Rows from block 5, named by matrix and row number. Rows with one number belong to one attention dimension. Each number is 50 + 15 x the weight over the matrix's rms, rounded and kept within 0 to 99. All counts start at 0.
# q: window attention query (model.blocks.5.attn.q.weight, 192x192), inputs 96-191
# k: window attention key (model.blocks.5.attn.k.weight, 192x192), inputs 96-191
q.111:40 31 82 54 64 52 54 03 61 28 39 61 54 26 27 43 46 24 52 43 42 48 61 39 48 20 18 68 60 40 70 56 27 25 66 63 25 32 43 48 53 44 74 50 31 53 58 48 20 46 30 38 44 57 65 45 64 40 42 44 74 39 40 41 50 54 55 29 44 76 56 68 65 63 13 62 85 44 27 62 29 69 42 65 45 44 29 60 79 55 77 23 63 55 59 20
q.112:76 43 56 86 90 53 18 55 39 98 35 36 38 58 58 85 58 68 46 58 45 92 66 53 59 49 65 28 49 84 71 45 62 38 66 28 27 41 55 38 89 43 43 32 56 53 48 45 71 48 66 53 58 35 27 54 49 36 74 65 25 26 43 70 40 64 59 54 50 56 73 29 38 72 28 19 27 56 47 38 44 79 34 70 43 56 45 71 47 63 22 57 44 49 44 24
q.113:51 65 44 33 33 65 54 69 68 45 55 40 29 26 39 41 37 61 60 66 28 65 49 45 36 44 51 78 38 47 32 49 61 72 54 63 47 40 71 54 51 52 60 47 55 48 32 55 27 58 62 49 35 56 57 29 43 45 49 33 36 40 20 68 68 38 22 78 36 91 64 48 57 43 61 83 26 52 47 63 82 49 69 38 45 68 64 38 44 56 65 57 47 69 20 79
q.114:25 30 48 51 49 55 52 22 64 45 23 59 90 54 40 37 55 53 48 53 38 31 29 45 71 33 24 48 78 35 58 39 79 50 42 61 35 52 07 41 43 48 51 43 44 61 68 38 74 42 28 58 41 46 61 50 53 89 49 62 59 41 51 09 51 73 50 50 12 09 29 55 23 29 43 56 77 38 33 28 21 19 38 31 50 50 42 34 83 45 43 52 46 29 56 74
q.115:56 51 35 27 37 35 46 26 29 37 50 17 64 37 52 23 57 65 54 35 57 55 53 54 55 62 29 48 59 38 46 30 56 39 27 73 47 47 35 37 42 52 24 49 69 56 53 55 95 63 30 36 31 51 47 59 63 82 42 42 67 52 43 46 44 82 56 47 46 25 10 39 31 24 72 51 44 43 24 32 47 48 55 24 63 55 47 26 43 48 59 55 30 47 63 77
q.116:68 38 99 47 60 49 43 00 36 67 41 52 76 42 39 66 38 21 66 51 72 27 44 45 33 35 21 46 72 61 77 47 35 25 65 66 24 43 28 54 44 29 60 52 38 64 84 37 21 34 29 42 40 53 63 75 62 49 38 45 67 37 50 26 69 55 54 42 31 40 44 68 57 72 12 65 86 19 52 50 25 40 20 58 39 40 27 48 84 42 53 30 71 32 65 40
q.117:52 67 12 63 46 89 65 26 44 46 24 42 99 60 70 74 69 64 36 54 27 53 46 36 89 28 23 70 60 49 59 52 90 85 74 54 36 13 02 21 67 71 28 50 52 74 75 39 99 61 47 58 69 80 53 27 34 64 62 73 90 34 59 50 51 51 57 46 58 40 59 43 18 30 27 32 31 66 16 02 27 52 16 56 54 72 49 47 85 51 62 55 70 41 83 45
q.118:39 53 15 35 66 64 59 44 56 76 27 38 38 39 57 61 45 72 60 44 55 77 45 53 59 41 47 35 52 63 43 63 70 57 45 44 64 56 53 45 65 75 38 48 49 48 55 37 93 61 36 39 49 42 50 36 49 58 58 55 54 46 62 66 45 68 65 46 59 53 47 33 21 62 64 47 45 69 69 31 67 55 57 73 54 47 42 50 34 59 64 69 38 24 42 28
q.119:60 57 53 81 76 57 28 54 64 53 53 69 21 43 36 46 51 77 47 64 20 86 54 55 48 24 46 83 33 35 68 61 28 41 80 37 27 26 64 36 50 45 54 53 35 48 43 46 49 51 56 65 53 38 37 36 58 34 71 45 51 36 77 74 14 32 43 64 63 80 94 62 43 41 32 57 46 51 42 75 51 74 59 58 40 57 40 74 32 71 67 38 50 85 33 48
q.120:54 23 61 43 39 23 55 50 40 32 86 55 02 44 56 41 55 54 56 51 68 49 48 59 06 51 44 48 45 60 51 69 09 41 53 60 57 57 72 73 45 25 60 61 39 50 45 74 09 76 35 46 33 45 55 44 46 48 50 38 24 30 31 48 63 36 31 35 49 82 42 50 72 54 56 82 51 69 77 87 50 55 71 60 42 36 53 40 58 52 62 38 31 57 27 67
q.121:40 35 51 58 39 57 47 70 55 46 62 71 31 43 49 35 54 49 51 66 73 44 52 48 38 27 66 60 32 37 51 77 31 47 49 41 64 63 73 69 51 52 68 52 46 49 36 66 24 59 49 47 36 69 55 30 31 31 39 40 37 52 51 51 45 18 26 46 52 77 73 52 62 49 52 56 58 57 47 81 62 44 58 48 47 57 49 40 55 43 56 62 35 57 31 51
q.122:65 55 76 53 57 50 44 42 55 54 47 47 71 77 26 69 34 16 73 44 36 53 61 53 36 26 23 51 50 38 69 53 60 47 72 62 22 41 21 38 65 61 45 37 40 34 98 54 74 45 56 57 55 67 64 72 66 50 64 57 47 64 48 33 44 55 62 43 46 60 62 59 54 41 37 50 68 42 38 34 45 35 29 45 53 44 46 75 76 47 55 23 71 65 68 22
q.123:18 56 22 74 42 72 44 79 59 58 65 36 72 61 31 37 58 99 19 41 17 46 40 41 79 71 50 86 60 58 12 37 57 66 48 10 49 53 23 65 41 83 37 59 55 43 17 39 64 51 64 43 57 61 71 55 16 44 63 75 67 38 61 83 36 39 29 46 51 17 35 33 45 18 71 51 28 61 65 14 52 48 48 19 48 72 63 44 23 80 38 63 38 60 27 67
q.124:36 35 19 66 56 69 51 42 27 78 40 39 64 76 43 58 43 57 32 61 23 47 23 17 50 73 38 49 59 63 49 61 50 35 64 50 53 53 38 51 54 52 26 82 54 77 49 39 56 36 52 78 55 19 34 60 41 51 60 71 34 53 64 55 63 63 39 58 63 00 33 29 39 33 71 43 31 35 58 30 34 60 62 53 53 41 45 49 44 40 24 54 35 20 63 76
q.125:16 64 37 48 41 52 44 01 42 28 36 50 99 44 33 68 56 63 39 59 21 24 55 41 68 48 18 84 81 52 57 35 68 68 53 49 37 58 06 55 48 63 35 80 33 64 55 41 52 40 43 49 62 73 57 34 41 81 59 76 99 34 57 42 51 66 25 53 48 00 25 39 54 42 67 33 59 51 38 22 33 53 21 55 48 55 21 32 62 46 74 57 58 32 70 68
q.126:47 43 50 36 46 48 64 45 31 44 37 47 62 39 69 48 47 51 72 52 84 36 60 58 61 57 59 23 65 38 50 57 57 45 48 49 59 41 43 39 55 31 43 40 43 66 65 47 60 55 33 41 44 64 62 61 51 61 44 31 40 47 65 53 73 67 43 37 30 68 15 50 56 50 41 54 58 59 52 39 40 39 61 55 62 52 69 27 59 46 53 63 30 38 50 50
q.127:43 35 49 45 36 11 47 47 02 75 45 70 25 63 48 83 45 71 50 24 60 35 60 66 43 43 26 23 56 77 34 36 21 36 45 68 59 42 71 41 47 63 88 60 91 50 27 37 14 53 62 39 41 74 51 43 50 56 60 33 53 27 57 82 48 48 64 40 46 12 49 17 55 63 49 69 46 09 52 61 28 77 59 61 59 53 47 36 38 45 65 59 50 44 21 56
k.111:73 68 46 39 59 44 41 24 69 33 64 47 50 47 39 49 51 18 75 47 58 51 29 53 39 36 37 81 43 40 68 45 47 44 42 50 45 57 66 73 38 47 79 68 51 48 60 42 38 48 34 56 54 43 57 45 35 53 17 56 84 55 61 47 49 76 81 37 50 35 60 51 79 63 51 53 35 44 15 47 49 48 57 47 33 22 39 62 43 50 73 29 58 48 82 59
k.112:47 38 58 71 69 61 24 73 41 48 64 37 54 69 52 52 64 48 34 49 59 53 72 40 73 80 37 66 57 64 71 65 47 47 41 32 46 66 74 30 63 55 52 13 38 64 45 62 54 47 52 37 80 34 23 72 44 52 61 63 55 53 48 54 39 42 58 58 64 65 78 45 64 55 30 19 30 35 49 63 58 83 57 46 42 52 57 38 41 58 59 50 18 61 37 47
k.113:66 40 48 30 43 59 52 53 73 64 42 60 38 47 70 52 24 66 59 69 25 49 34 64 64 36 49 61 39 49 45 40 89 85 70 73 35 23 86 45 60 53 46 68 59 13 77 25 46 52 21 43 31 83 54 42 41 55 72 40 58 40 53 51 37 42 63 58 52 63 12 27 00 40 80 51 43 54 55 39 89 40 64 21 46 37 52 55 51 44 62 56 43 60 23 40
k.114:45 61 58 40 42 34 56 27 52 62 23 69 69 58 50 48 61 42 33 23 68 51 40 65 37 53 55 74 69 64 57 53 38 33 55 48 62 70 31 65 26 61 48 56 55 86 32 85 70 33 46 54 58 29 62 66 66 79 31 57 78 57 29 28 37 45 30 40 51 22 80 42 72 75 35 76 50 34 40 45 02 49 56 59 62 65 20 53 53 64 38 33 82 38 64 53
k.115:51 67 47 74 51 45 46 39 46 74 56 59 88 79 21 42 73 59 25 38 53 75 34 36 28 43 50 52 71 48 42 41 43 65 46 66 59 77 10 45 45 40 20 63 56 61 67 49 72 49 59 51 49 25 53 48 46 73 70 46 53 57 41 36 31 38 34 18 54 53 42 44 32 38 61 87 68 72 98 54 42 39 74 72 54 73 38 60 52 59 24 49 59 47 53 62
k.116:74 79 73 44 64 25 55 08 31 42 56 51 57 54 25 58 63 19 57 35 68 58 24 60 17 38 54 59 59 56 66 51 30 21 36 48 49 65 49 58 23 36 60 58 36 82 50 67 52 46 48 59 69 32 61 73 48 61 13 43 74 49 41 39 59 62 57 59 66 15 77 66 99 94 08 61 60 41 26 35 07 51 31 48 51 45 32 52 62 65 57 26 49 33 70 50
k.117:41 48 62 59 60 58 53 35 54 59 45 38 90 61 53 53 61 60 00 48 40 58 18 20 63 63 51 86 99 52 40 60 40 52 63 61 30 69 22 81 41 44 47 69 47 92 20 66 99 03 55 67 78 43 43 38 75 73 60 58 66 11 26 55 46 36 60 35 69 63 49 58 37 62 23 50 18 67 49 46 42 65 38 40 46 39 32 45 58 49 61 35 63 46 49 57
k.118:40 42 45 80 44 61 70 59 33 59 64 42 65 55 66 60 86 50 30 54 63 46 52 42 72 52 50 49 73 54 60 48 56 44 39 42 47 78 48 33 40 46 22 39 44 29 38 58 75 49 58 46 70 25 50 51 62 43 40 60 58 34 42 59 61 40 59 35 58 55 53 54 28 45 55 42 33 51 79 47 59 57 50 61 36 55 51 32 58 51 58 58 48 53 57 59
k.119:56 22 50 32 63 54 34 36 58 39 43 44 08 33 61 30 46 41 43 52 46 53 57 60 71 49 48 64 24 67 56 64 77 58 62 60 36 21 81 30 72 31 54 35 47 58 42 32 47 37 34 22 50 77 36 31 55 44 42 49 67 31 45 53 29 43 76 86 50 72 54 45 54 65 37 35 31 42 00 75 69 58 56 30 39 57 50 57 46 57 72 41 36 70 63 57
k.120:55 25 44 60 46 41 61 63 39 61 59 52 20 25 62 50 30 45 77 54 18 50 57 47 54 26 55 43 18 28 28 55 48 62 41 62 53 46 66 47 43 50 42 60 59 20 81 24 30 66 50 47 38 52 57 17 39 50 47 68 52 58 55 46 61 49 83 32 45 56 36 35 07 27 88 47 82 57 41 27 70 59 63 48 29 31 55 59 66 34 60 73 25 35 47 46
k.121:43 40 64 45 50 39 43 69 63 38 38 46 35 37 69 41 30 38 59 60 22 36 40 58 58 37 60 43 16 42 49 47 59 69 47 68 53 36 95 57 39 55 68 58 46 39 31 19 33 70 24 62 08 81 49 01 56 38 38 45 41 47 58 55 42 67 80 54 31 52 32 35 33 36 72 57 64 58 09 51 76 57 59 44 40 43 50 44 47 44 63 59 39 49 24 50
k.122:71 80 85 49 59 58 52 43 59 26 42 44 43 39 31 56 52 26 32 54 90 63 20 64 42 48 47 83 55 40 54 62 45 36 63 35 46 52 63 53 36 42 69 66 41 78 27 72 63 37 35 68 51 40 57 62 71 55 31 38 77 63 40 35 58 35 44 61 64 35 64 54 99 89 30 67 32 50 38 64 04 48 35 33 72 40 41 57 35 53 68 52 51 54 67 45
k.123:43 43 43 41 20 56 32 53 66 69 62 31 54 42 30 20 52 80 24 37 40 36 47 46 61 67 65 75 49 74 28 48 49 54 69 54 49 19 18 59 70 65 41 43 60 57 31 52 60 24 52 51 50 85 82 66 67 38 69 56 46 42 42 66 42 44 50 61 58 49 61 06 41 53 26 43 18 61 65 51 74 63 34 22 55 58 24 60 36 77 49 26 10 87 58 53
k.124:70 26 62 47 37 29 44 22 30 61 54 46 50 54 40 63 80 58 42 28 49 59 71 71 39 66 59 35 62 71 50 43 59 28 74 44 51 60 21 53 42 21 52 17 60 81 61 69 68 56 88 11 95 41 34 77 54 44 50 53 37 39 49 50 61 44 18 57 50 24 68 58 56 61 15 36 54 35 46 46 28 73 20 44 52 81 35 28 41 53 28 29 40 59 50 43
k.125:55 71 32 46 38 37 45 00 62 51 40 36 72 56 22 48 58 32 17 32 56 58 23 60 36 66 45 76 61 66 74 42 52 46 45 48 63 48 06 74 40 52 68 53 40 69 57 69 99 37 80 60 69 38 47 79 63 57 56 52 82 33 46 50 33 77 15 54 68 19 61 43 45 89 24 64 38 44 38 31 34 38 12 58 52 43 18 64 59 55 40 03 60 69 69 52
k.126:39 69 39 58 33 67 74 59 42 63 55 69 97 68 39 52 55 58 41 62 56 42 27 39 37 63 50 53 66 63 41 50 42 59 49 65 52 61 24 58 39 36 34 72 66 68 41 47 56 41 72 70 37 23 55 44 33 54 39 67 45 70 34 40 61 44 48 26 49 32 69 36 52 56 70 86 50 63 76 25 25 36 76 68 47 36 41 57 64 47 23 61 54 24 49 52
k.127:54 50 34 69 36 46 43 12 52 72 62 56 47 58 36 56 53 65 82 54 27 36 52 45 23 60 26 23 49 27 54 67 50 34 69 47 46 63 72 37 59 46 41 28 61 53 57 17 70 65 66 47 54 48 53 45 33 46 32 74 71 69 36 36 42 51 52 63 63 14 80 54 53 27 36 65 77 23 43 31 19 35 45 45 41 28 14 67 55 68 39 17 38 43 99 48